config.toml
gain_aug_db = 10
activation = "gelu"
eps = 1e-08
merge_dims = false
adamw_lr_other_params = 0.0028
batch_size = 384
Rows from block 8 of a small CTC audio transcriber, named by matrix and row number. Each number is 128 + 32 x the weight over its row's rms, rounded and kept within 0 to 255. All counts start at 0. Numbers have three digits each.
After each channel's rows are labels from the 100 clips, of 14848, where the channel reaches its highest value: "strongest on" is what is common among them. Only what is clearly more common there than usual is listed. The data: telephone keypad tones over noise or synthetic speech.
# c30: last pointwise conv (model.blocks.8.c3.0.weight, 128x128x1), inputs 0-127

c30.108:118122180055127071129123141152116180130145177147123096094086220090139128069131170105113171088154132125091142098077115119091085069202139112111154147105182105091131129123081124136055091113110104149105108143146103182103097130106200137159109106126141122135129122107064142097132151110130161180200121102140116124140131200083121165123132118139058089127086139170089091138128133117112117143123
strongest on: white noise; number of keys: 4

c30.113:136142180125085135136144135165153161147100131121111103140123084117144129083189140121166174093130146138129162159138062067141170085161127101108122104159118144115072162109116158123153147068169084177176131104107136136114128108101107097137157107173132103114111133098098122118142115115144112134128115133166171102088134220168235145121132142202081026138130160159165174118150094087096158103099
strongest on: white noise

c30.1:123131170090151098106137120138123142120134131131125125118109170083119110122101102113122164122109114131131110171089139111099107145111116097125196106127160098121122129133099174082110127144088132131156126120102118151148116144186169098155131120120089117096098140108116116171130127099153144207254145160128110119150117184122072149154112191255154117136095071239192127158135112107142109124109
strongest on: number of keys: 8; key "5"; white noise; last key: 5

c30.112:098154089149155106130105138104157092087142151138122170126116119063078112098082112127145119117080129126101117111125111094081156122080151127083143057176083101070147115120050142190110126143124087112101119154144122093143152103160104146102066108091129181080136110130161093131147108152139097143097171139180170125067101109124107132103076114031091077187094085153085128138145175119117099180134
strongest on: key "C"; number of keys: 9

c30.117:132147088138094098119143110127127138137156100132122120249160128115164124126118124107159109173108120098120144079050105163086134081110156150140149073128142125105136066122109126184108075093117101134146125123161092126103148155148090200133116080106120141120122107143118160145156183135078159123250195083112068125148131135141100164173126108131093125153103083129096085128074116116127127131185
strongest on: last key: 9

c30.94:132160106091120073085147139155133084100121064115098118131128084154111124098105082135146107134146163136106114163140106092170118100118152137096112138077113094116156156101150119185085110169122141061121096153148112131117175127169118204102104159105155071105174093103166125170141153134110139163231148207118098130159122129173105156174102120091019158138133112116110096133055107128107139099133
strongest on: last key: 3; number of keys: 5

c30.5:103102074077178097183194142122106112112126106136120130082125127167118128101120115102081078096067137150118113083148072161100108166148153121124131131051150157149151182113116140123163141167186133128136190092090054154117176161134092143135139125132104082151139091141136122102070132150107131153130089120085124095072173151109092160075092108147186114085216089145138118115064122118129128091121
strongest on: speech; number of keys: 3; number of keys: 2

c30.87:112138134111102148055080117109064132135141088146116096185147134147169166059188077146105136114127117100109139160081150137104077105166120132138145183100119098153137142140105117105100116067093116122159137155145165163158186164131058111157140128133173138157180108120084223134137123051063109165127094152173133068145143125134177183112132107100145129118089098108122146103109131128120124055142
strongest on: number of keys: 1

c30.53:145130134061125081091153104152059152081096099162117078084119154146141079069137081094172102111149070126130108115092111082086089127120108131115138140089116099118181185097095079119234112075129095083131101140144123116107164122140175096119101092098113094116192150133149079132165101093129146172095148065087055131133138132124113127113124109160130135138214132157117133123134142114135152164113
strongest on: speech; number of keys: 2

c30.54:083103165118114167190200085140111147169116213148142165117117155093147250123148116178058104152063094103129175105138134116105138163175109122152185171143134122147137124108139131132168138121136121142114134095144119138100135097131136133162042137164127179183160139119146174135119119096111061124098127124103099105122169111164126128119139162091121133111135181071176100128106154107085106141081
strongest on: key "D"; clipping; first key: D; last key: D

c30.88:169074144113135139095128130111187142082115142148178125162152128144130123195146078104109177128145152141085136123141139104095126117100112086131171122120148201163185133124136120075086167135180070162171115124146057179065052115096100130068099100166127106165162167094145126115129135119108126114123118142166122105152129192157165153107163092113086150134091113140137142231147091122134105080164
strongest on: number of keys: 1

c30.99:102143099141085194145114135178051116166109106126152119084131113165161072159090142125170072101076151163139122181137124191133089116118127178122151099159129132114146110106080082135110155100109174085167132143111127148142120103122048155120079148160127118133093195138122137106134135113201151119118164081085177111143132106126103119140153115089106195185083137167119225122168116089157117126133
strongest on: key "#"; number of keys: 9; key "D"; number of keys: 8

c30.0:188138156130113150094190130173165179119088074180120089143178140175145113154119092116035153210110127107123164123090099117179108136149106075080189113096122104129115126118105124093131103086095124145123121124121161098171109084149120145156052176109159102122074130128091163104162157133177142090078132135154150099106098102115122134141084111147122079115060092102178107123115122136136078145084
strongest on: key "5"; last key: 5; first key: 5; number of keys: 2

c30.11:109155147129088135137159107111186136120112069154108127141114149121141190117117134153123124133112130188123105103125169087139139101110106173087132127108142150106172106190128099119141074089110171141160087141150045199136104181099063126138158163046179155197100140138049117091114128100141160124136157156165117074110129128196163096153123145140124137207119149131136112159087137079133149165172
strongest on: number of keys: 3

c30.61:121169150146110164132159129087141166167163103123112138112142108155141118090148106194109129096130125125163122124159075081167143130120160218118158121078081199135138200188129103142047158133126128169117119056137099065103120135088086124145105148153195157117144086104173081117153115169139061163143085139142166133164173133069129083122120145135142158171141114081139144089125170093132153141118
strongest on: key "3"; last key: 3; number of keys: 9

c30.45:138132143196070072093142119131153149186129119220101087119146140143151147063085141111098074191106154128199206191102140138156106152146094162186172157119131150125152152097161076135094131130126084138097135143069125117131117112118119163108099149162072156110148163164094108126120153165173166158147146098123137120160207112150161122113112127129106157139130058165150149160124153143126146177136
strongest on: key "5"; first key: 5; number of keys: 8

c30.81:082134140138164083123159197108128120097131111125112165163115105178162083098098132126088203132133145122166161099111178151203128101132177158108156146133134123110112110130167201182097151139131151161177134212119194122158131120172173089088148127136125168122184131109169170097161167161147116115096125131118148207117152158093096089104138207086122135141127106177130148164104181134116108123138
strongest on: key "A"; first key: A; number of keys: 5

c30.18:217063165121139118225115144114114161124091123165112108183075114112153165161136117128091127120122102099121158118121134122100099154104096076216152150125130135111151157153155121106155112054150107197137124131142133134146108125129140111195156134135088120080160097163139141086156144132083104113186149111153209135097083140113140132067140096084152160119140141156117160186135125085158149168066
strongest on: number of keys: 9; key "0"

c30.73:155126193047147119105082119139144097118077189123061130157077082143096099087072113122122216098091124108141103092082146177158147142133112111119153139150111125139103130118102118145176148085116151167085109152093138109087153136135083104146086118128110142145106106140120121120103113135132140219148113107145169145153114131114171113172039128209138150143148102222127172086136116137150126124155
strongest on: white noise; number of keys: 9; number of keys: 8

c30.98:121111109139118121113127059145132129147111141126114126103082130101171121093152109081100119164125100099170193131177130132085160104141154071127178082095086093126129109165117141135116108146149137056141169198113136120097181156193115202124182161114094121123140125130130143121174148109103116154078145133176139086097139077097072073101106063072070153168117131153102176170086165133177162156146
strongest on: key "C"; number of keys: 9; key "1"; number of keys: 8

c30.122:129085113145110061103142142097081158082087110130168153137115082142108097063116172143133111144149168132147105114194133115087116161096105083104094169162114124143138157125116090188178070109092084204076151135085128128131081133127062196095063096135105134117127097082181158147076114125153112115118138102154150136134052135125124124132084155109164158098167133134101115109149078093095068137141
strongest on: key "D"; reverberation; number of keys: 8; number of keys: 9

c30.63:139120106125164144119108163138112093121095129104094114114105128152106118131075173113133153099128145145115136143105131143116088165096128169128092121125107121106120113137145158103135136085112152113164124104112111130175136160121057162141116117131059099126177135114116100116090171144133095139040144150132126101143068045085129030061186098105132130100191068169163125145112106121096254090102
strongest on: key "C"; number of keys: 6; number of keys: 7

c30.125:172149071136092120124198145036165177161119119221133142182103096098112143118123092140138132253121117185161133108100097132158095108151147133094129142087093125089144160098124090148083061129177096125140131105110130143136167168145125099087105154164065142158126137130138106113090084116156126115125113182104139135153057159138079125107187143145141126104156136125111149111134134164118115165121
strongest on: key "B"; reverberation; number of keys: 7

c30.69:124145136139199099079174110159217096103184151157134116111062146084121088072148139113112179083135124117125159147109081136111118133117160139146169137091139088173135136155132174090084135137126156099150139138113105145144126133220135169144107124089171153178160180127113143130151161079114170126179093137112147146133127168164205122118133128117179180091137130086118072167127167121146177058119
strongest on: number of keys: 4

c30.38:123150146143102173085111082104148188218196142132162111130125093186136136223113167149228145160118086148143107090121121130095096124053126134116178164097148129146104157065074140139158102159088168114120146136133129158121127134173174144113098145110178079125102111149151122117200126195126124126095152117102104123106137159164145126126089116157095130158147066158161126146136108151094149150123
strongest on: key "#"; last key: #; first key: #

c30.25:113170120151124110063082168164224145117077107255101175147112129107121125134102155136170109255151166116120156158067133164103129095113107155111149157169116094097177112109129153161098119082155168131143128150118138124132111104139125138125120102179108124146100131100097127094109127099141207129093121141106082105109107113164113134122117143129124157091126113148082137130137173146113098109108
strongest on: key "4"; first key: 4

c30.119:121173204123088144131150082122127153145131092122109078075146193103116114097112114191101122157106089163120108140150059126078172167117114163128160084150118115115167143153128118084121101121146143097059147158085111188107143147170099191162180139090164146129159122166088105095165141112117140152153071125130085137127135197172151115107108118128163142100108135120169122195073148110119208086163
strongest on: number of keys: 2; number of keys: 3

c30.74:159147138150086126115163148099071181243147104116144123111125142159163143128110133211142147189129248061115121112185083106117126130118175127147099143109079124105132134155130134122143106122094144144097100108102107080123121061094147105107108092180095111111099130150117121107103125148102091140079103099132174128121111137124124153092089162135098093137203120100084167129122138059109113161143
strongest on: key "6"; last key: 6; number of keys: 6

c30.39:110089106143115136116103117129151096162122167108101095112135097118092117092073146114130139121102103115131115137160136117139098125120121129096153156130121126145113099126118147053126131126118095132123093130142092157126154131160145087105149125154100102120067145121124116225107118119157164196248128167136120156148110211142062116175088174246116153110159069227138132152141116121113115129145
strongest on: number of keys: 8; white noise; last key: 5

c30.3:115149135149140126098150094135168136148123141134149151145156103120127180097129144120094127126078108118156134188154131162138105167133148117101190103108119124143128108131153162096122144140098139134119130117133126139167147157083110121103128125108107108130120138172131101158140091109130141153165133085096094124124143229186075219204096134208123143172124106255122134084173067146094107134115
strongest on: number of keys: 6

c30.44:188142166164211167137133086153145105168164171122147113087152106126140178103145139179100106146250143132187151091159103127102101067099129154113189123095094139100141189098120060118120132166148107096145146121103113113078121137163163189089108098145094129156160088175138140073099135120083142113153104160145109136171137111122098107092116137151100117089117096066105148096144116111086138109141
strongest on: key "1"; first key: 1

c30.10:053148088138129137138154136159127197191115126104112255096093075148110224131155086151101100062169123121126111098142082086104107074125145112141134111082137098078135154127084107103150137136113141119122134112168064122103093090143078135150158126133102092156146108152121119135142151088141135095149131134125103191153073124092126145119130159144137149110181144122111116141102108091086129077132
strongest on: key "9"; last key: 9

c30.80:099111110103133128158154078118162193157157094161176152094200118100134173145147131114134123139101115147129131100132071063094104126128113123145166134094112108114160113109091147120108105111085041114116111109156130187139060102166108189113162104095121140136145097134130128113164138129090149180135137176130109098124164132247204143128130119190133155081096147110148142196150090191107118149117
strongest on: number of keys: 3; last key: A

c30.27:095118184114140154105128203132155132114110150170130090100132118163119134114140159109132109163082156096117098121139115088125074060112099127205096163129153125118091134116130165139150155113127180111147064132152071196122193092109097122073152110130130143114095164149116128195142133141140120202238074158158110142077109130144091083101130142171130104127107043153132145106139133150148092111109
strongest on: number of keys: 8; key "4"; white noise

c30.57:151069216130137152111115153136134160113102114146138120111160189137086179138143117125082147132089134104111108101093129127098088210107093156140173152186170104117122139150118107118133118148148127170091114119128109110116088096126092088168123151163116199065105165103097131182156148114158124113104111125132143090102128125242165142088118070103178131105104209082148078133117172100131156116089
strongest on: key "B"; number of keys: 4; last key: B

c30.17:117116111209121073073147181161129187130117139139160123112144130144178121139164128128084130116122111116099137150089141144132055142113129130171143126176120137125117157098129137128174155119140112133057145167095123101165145131119116157153109139142105158176176098105112093155141129115087193134094154062097182125100104042136057120108159103136021186110174075080168108170142141133102144137131
strongest on: key "8"; number of keys: 8

c30.84:093147095160151093080107103129190143155172136143092125157127110083100163164100148163113121100118089132182173171207177171190061125096101157117106130127095171115107159107101124120105173091132124120090122136138158101179121086070075100119108155106125104132117058148110057152075085143120091084145129145122145087098152134141170168153160135175144131168102133177131155154211103127126114158098
strongest on: reverberation

c30.105:154098162106136236215094154120117203141160108107139195135131179134117155140078122118064118164093105111120098075107122077108150133095093067123131139096136139078094120135115165097137125113153156166077161107134115094108148128139119128122149060121172138097185117126215149113107128121174139144095089113164136120134145121162100129114110135147137167104112146064143068175119094100170178134123
strongest on: key "A"; number of keys: 9; number of keys: 7

c30.109:071113121148145104207132084112167098160170166149130166156123111123124134111141079159104138117099070112131204148195190154173116129079113151139130114143109146110135134095147155171120126212109133087112146140098159117178076121135125129098114153158127155131145066218095138108135114157132131126144148125099078095118135168167125139164155177144058148128068163177145141091217101147129123135103
strongest on: first key: 3

c30.41:123137131073130095206165082167135108089063105123138094095069144137108141111078119119151062108158116100130131145162111106086134166076074155185155138109167170098113116106120129111125117065113141107140156138168120106159128110101093095178121120174124084182089133118085128109171170099164108146126133112139091122130140093154153138128135093140090227111120118054117118215134128189116175138094
strongest on: key "8"; number of keys: 4; last key: 8

c30.15:096123160140102151075162128153119175112144133159154116137064120071116137093129142123118122118136118168091181086145085126112166125113089129121183150117111106133125101081079143149100115164135151121095178137079037198128062153148213093137150133143096076163100137141128142142111071114147115119184138119135079122143107204142076121142121175175104106108115183208146147104118162098176094137120
strongest on: number of keys: 5

c30.50:150109159146167132109140170178123101140149115115118130161114167110105196101065123131093158151125146144117097129129147154116085124124088115148218185125154112054125087107107170142118134061076141159120121117120126131127139157142108110105180111110104086119076140165127128136161130117124140180232106129111131154133149187177124180106113128199060108117135036167117149194104143110160096121132
strongest on: number of keys: 8; number of keys: 6

c30.86:177143116141128116086162118159193106139121111133102127130115190125151117124113109145149114127107120136129128155042078154184154128122108134163152159139097156115171154078176144167119098132121089118189125140110112155156155142138132126120202141135141158166132165121101143135135131118089190197197170125094100127191139098157097232124135132151014134122140052108104149150105092092113118119124
strongest on: rumble; number of keys: 1; number of keys: 2

c30.46:141107106120102170149127094169123110131166142142083123083139094106119109118180091090103156132143110110121121154170132097090096118105093081177152145121154144125142152105152123068157108137140134163155151119128099082098149132094054131167128129143097130102136149132107174062165158159156135131126143173129108132065143065173184191114139110119096182137245112106041116161164117110198109100179
strongest on: number of keys: 2; reverberation

c30.70:153088110102165073162111078107125174087151152096132140111121090139129108058143177159171108113117171132087096090138146103145180089123048134160123151147101129107155113100118132115111086106140105079155114113151149159112123117163084138112144125123195162101127161105161125091113092145153145170114140124084149031101120148164194103086210136133122091145181139134101150206122107095069183147145
strongest on: number of keys: 3; last key: 3

c30.72:168085148161082058153160120114130161084097166115150134146140084161133163065110161075092100092076112113162148120125140091151158136108122142079138133111145161184085118078117157080125122127080168114164100148069089137144081199152172105152122116159155163140165139142110128140096133097122125121117141135108096087135133126112188128174175126207144104100138117163107199109124213128108169062142
strongest on: first key: 8; number of keys: 9

c30.96:198124115123156139125176147179113203107133105092140108127193112101165242132114146096116111105201089177110085135096173059166169151073163179056169088146136129104130136143102143137105179100158155145097147084108139042113112144124143083080162163088118103158105070114121131136133112142140140174130130098140143140095115116081109112139145188124105113129145126128135118122157145125104125141155
strongest on: key "1"; last key: 1

c30.97:167164122129132126070191163125148098121138144118125094151072148111090136197118095121222149129137090159109166186128138146155115138111139117171084115091179098175117109089111106117094110173114125145105136146202217149155119114031117109118092199119144070119087101076141126107126097152117117110130185125118130169180156144117149137132169124111117097118171172128072156122149164124109105158154
strongest on: key "#"; number of keys: 8; number of keys: 7

c30.31:121146170161088054172077080156101181082066146095153166096147074186090096107123119151124101122097129130180138171092186136180100149092134169184138141171070168106116112081146116106112127104165127146120124146125114097129183110130120129094174117144119154130158109203176117061147129142135147091167126147108130146130083090088104102141109170062145113154146094169079143160129148104112152144074
strongest on: key "C"; number of keys: 8; last key: C; number of keys: 7

c30.65:116102091123131135123116126145146106141110101062161179113139107138125141131098134172137152117132116134180146098156159143086147124145182150121115122133112157093086147106064128155111144177079107109126112211149052157110111177114121140104077200157149164114116114155099070121133197145112054122110200144103142111185160128172158140085087066092203141144117145178125104075145131134085114136184
strongest on: key "1"; first key: 1; number of keys: 5

c30.75:067087130080072156043157133090164101143086103229124042098131110164094151131094139109168152243131116101117087153105115146158134120125085105175097125179090125138128140174136091098158141138106167125108139077144087118066104111121102123113149175093154111109122155166125123134128089156124128120141152066105137127083120121121109130121106181100108134127095118145082192102103135099123152128130
strongest on: key "4"; last key: 4; number of keys: 8; first key: 4

c30.106:084104077165174167131133084120111165103132109146108133131109115111127122087108126162110151131138121155091169125074149131099201124126150158119099099111140118134128169103104133161156126190139070104133098183092151102134168105192145132112108112160093130100116148102145206129166109117118105102118162092093176095168089142193164139104169076134182149115140086084145106225083091117132213106075
strongest on: last key: C

c30.56:130110123170119125161197032110106119140138077105147123076153132146117138158151123077117139175125085113152063154152114146119122070117150070130126107108143101083139114148124167192169095098102131106120084155111107160176079113120094174087166132049125089154162119119174059155103193110031146119084130168122148123113154138167128114099157106123123145131132168169095101123097104113098144158158
strongest on: key "C"

c30.30:118153104177093151076102143114114145145127120114089082166103137106124182077118160167104116152102133136140094119234142125110095105168149158121107074142119148129094095162206096124135175119181117113143128165122113146129186169164159129131129139090136112146097087184098134119084149136124140177090166148115154081110203169078103218132164074134178135077137123097101092111097099129151176107142
strongest on: reverberation; number of keys: 1

c30.127:110166153139154103125115086179073082143160067125168175061130113154139128109074120168155169115159084125150143124055146091144130121136101133149153140135100099066121138074048134094118119114128192175122085118109142124159198116146184101096087167092100176120118169072130076141111132108177102123104116113115126100111139094104063098137122125097153142122114129143053172131120149138208102140137
strongest on: number of keys: 9; key "1"; mains hum

c30.43:126101158080154160164107145136126112099108115129157129142175125204096078124124077111151145140131096098122126161104131132166118146065141085159098138143125128084104113085112145125115144118145116138187144091113140125156110113140061135120108083123056082103140105131134120192137135138105140135180112140130121175094084143149212189142144106127108233116190102173041141122202119125176124126076
strongest on: number of keys: 2; number of keys: 1

c30.21:129150249102127148237113066109122174139126129132069181089122101127045100136144126117072141152130125091132151143135077097107105124127126139116127143148179150088136104111140122119138112092132126114173152167133077128170148141114215121099071087120143092127138100174078118183128133142125139158169134101096122141137065158113148150172141087130138073143133157155116109146114105089172089122094
strongest on: rumble; number of keys: 6

c30.92:099094185115123120127143135160125091147131081157134121191139158155088110163136099111068141127118095105161162137155128092163121124109118105094135144139080113122151154143109061145138125089154117123145150154103169134125078143097172099139138146129070063119104144119149150151133125141121150135175135055115128114109107161125190099127112149029175150149102238130078076126125141118246126156092
strongest on: number of keys: 1; number of keys: 2; white noise; rumble

c30.47:147144109090090120062131157136119173117131110102083152068076103120128122126109100199128132198128133161108113093098119125122117132104124228104074115116141161119125082163104114113123122179153139201138108129102144106169068144156122102175073155124105130134124102168216124112074096123125155129088127113102170107137111137109095098107133072158113173176174089166142159145163158138182064161096
strongest on: number of keys: 9; key "B"

c30.78:157111134120134059193130091144090120110124136119108199137093165109142132043069131100088177088084126099140109161076139157137129085139142169085183141106130117134100140075077104118154107110080108183126119100141134095121128118150123136105153114111147129090099167099139022194178117133144141158151079095168147087147116073116137100112077131077170059111122130108106119147085140121159107097120
strongest on: number of keys: 8; rumble

c30.111:062138095127119062171167126108094086126049102104170255115115149121136126091131087160137139124092120187113148130069108124094132119156144165105129108111139104146087080147174096087108130101148115146126104119163093158084110125086150145104137095128154102151151101165148118087127155098162162111131144171145105105096124093120094119112100119111152106119092117149159148109155131140107106110118
strongest on: key "9"; number of keys: 9

c30.114:127106152149092193090141141164157142141118158091117101136107136089104166171112164181150105220156128150141130102081156123146077130105153104097173080142093083126164119186069110132111143111128161133157111144099124115134128100103144186091164167121071125101161109124169150130090120100093150115109126133222168139045191082183137104166120119101129105143117118140184178111128135134091081152073
strongest on: key "D"; reverberation; number of keys: 9; number of keys: 8

c30.55:093151130097088096112189138115146117152162157137117158146144097109102131138129168205149114177137100140086106082100109154075149099061042093089137096100148155101116121186140152135100098214111123109099098070096144120146079143140083151126129140127089093107109114138119156109095122134120161190159169193164136117108191145121129149139098129135200160118113140092118163153143061156073071148104
strongest on: reverberation; number of keys: 1; number of keys: 2

c30.37:153094113104130098098120174109112081109113126165130153123142116133154130128085118145116150117090130115137090091108125140153110193147180083095169123130131119111081117107143156120160144115113154171178112149157151116147240091080107154145109102138120083151171157151191144161103122160101097108188149168092119137117109147058091103079131128117147176139125123126138230137134251131096136169096
strongest on: number of keys: 9

c30.118:131153126131059091178138162108122143158120125132165157126143125143217244167093161113133058186088162144141138156147053102102113105145101109079113124085117140128112109108111153109124111036084060156155138124109079134101109120119141116173125160087106127162136102140073142133127148123120130110115104089145119080108188115147104133149109144151151116102066086114099104136065121118099112112067
strongest on: key "7"; number of keys: 9; number of keys: 8

c30.107:100186117118121119087255156187203118141134064073090101102113093151087135160116220112073199126116166101158142143078117131153117115131128136108131174111113127114109154132155133115170118132147115129118123124118153114157156162131106164141135147158105096140132132090114176115116118112141129195106098126143117152126104106149139117142129066122127132097203108073200164102071075126086134111145
strongest on: number of keys: 5

c30.24:112127168076162151096090162165088112151111130141118149127119115126083144069148101082071144095128111130125167145086139142153108145132075170153096104129152145130152110138129144123115130161101106156146118156121167120091180175107124131155139124158128205089145167110202155127080164120143085185154135096123138153076151054080052094088155162039085158177094091140124168135150205122145124135151
strongest on: number of keys: 9; key "0"

c30.95:211239118154111112135098086147069120245173128127104172101179101147101219099137132202117141143155152107099112124179124151109141153139141168103097137108109223134159149117107131114128110081146135131105125161152067127122123105136149087142178126102156153136136117171127124139139127152144126147124111126136093152108088151116151089147125152173114138180147119117181135099183100106135152153117
strongest on: key "3"; last key: 3; number of keys: 7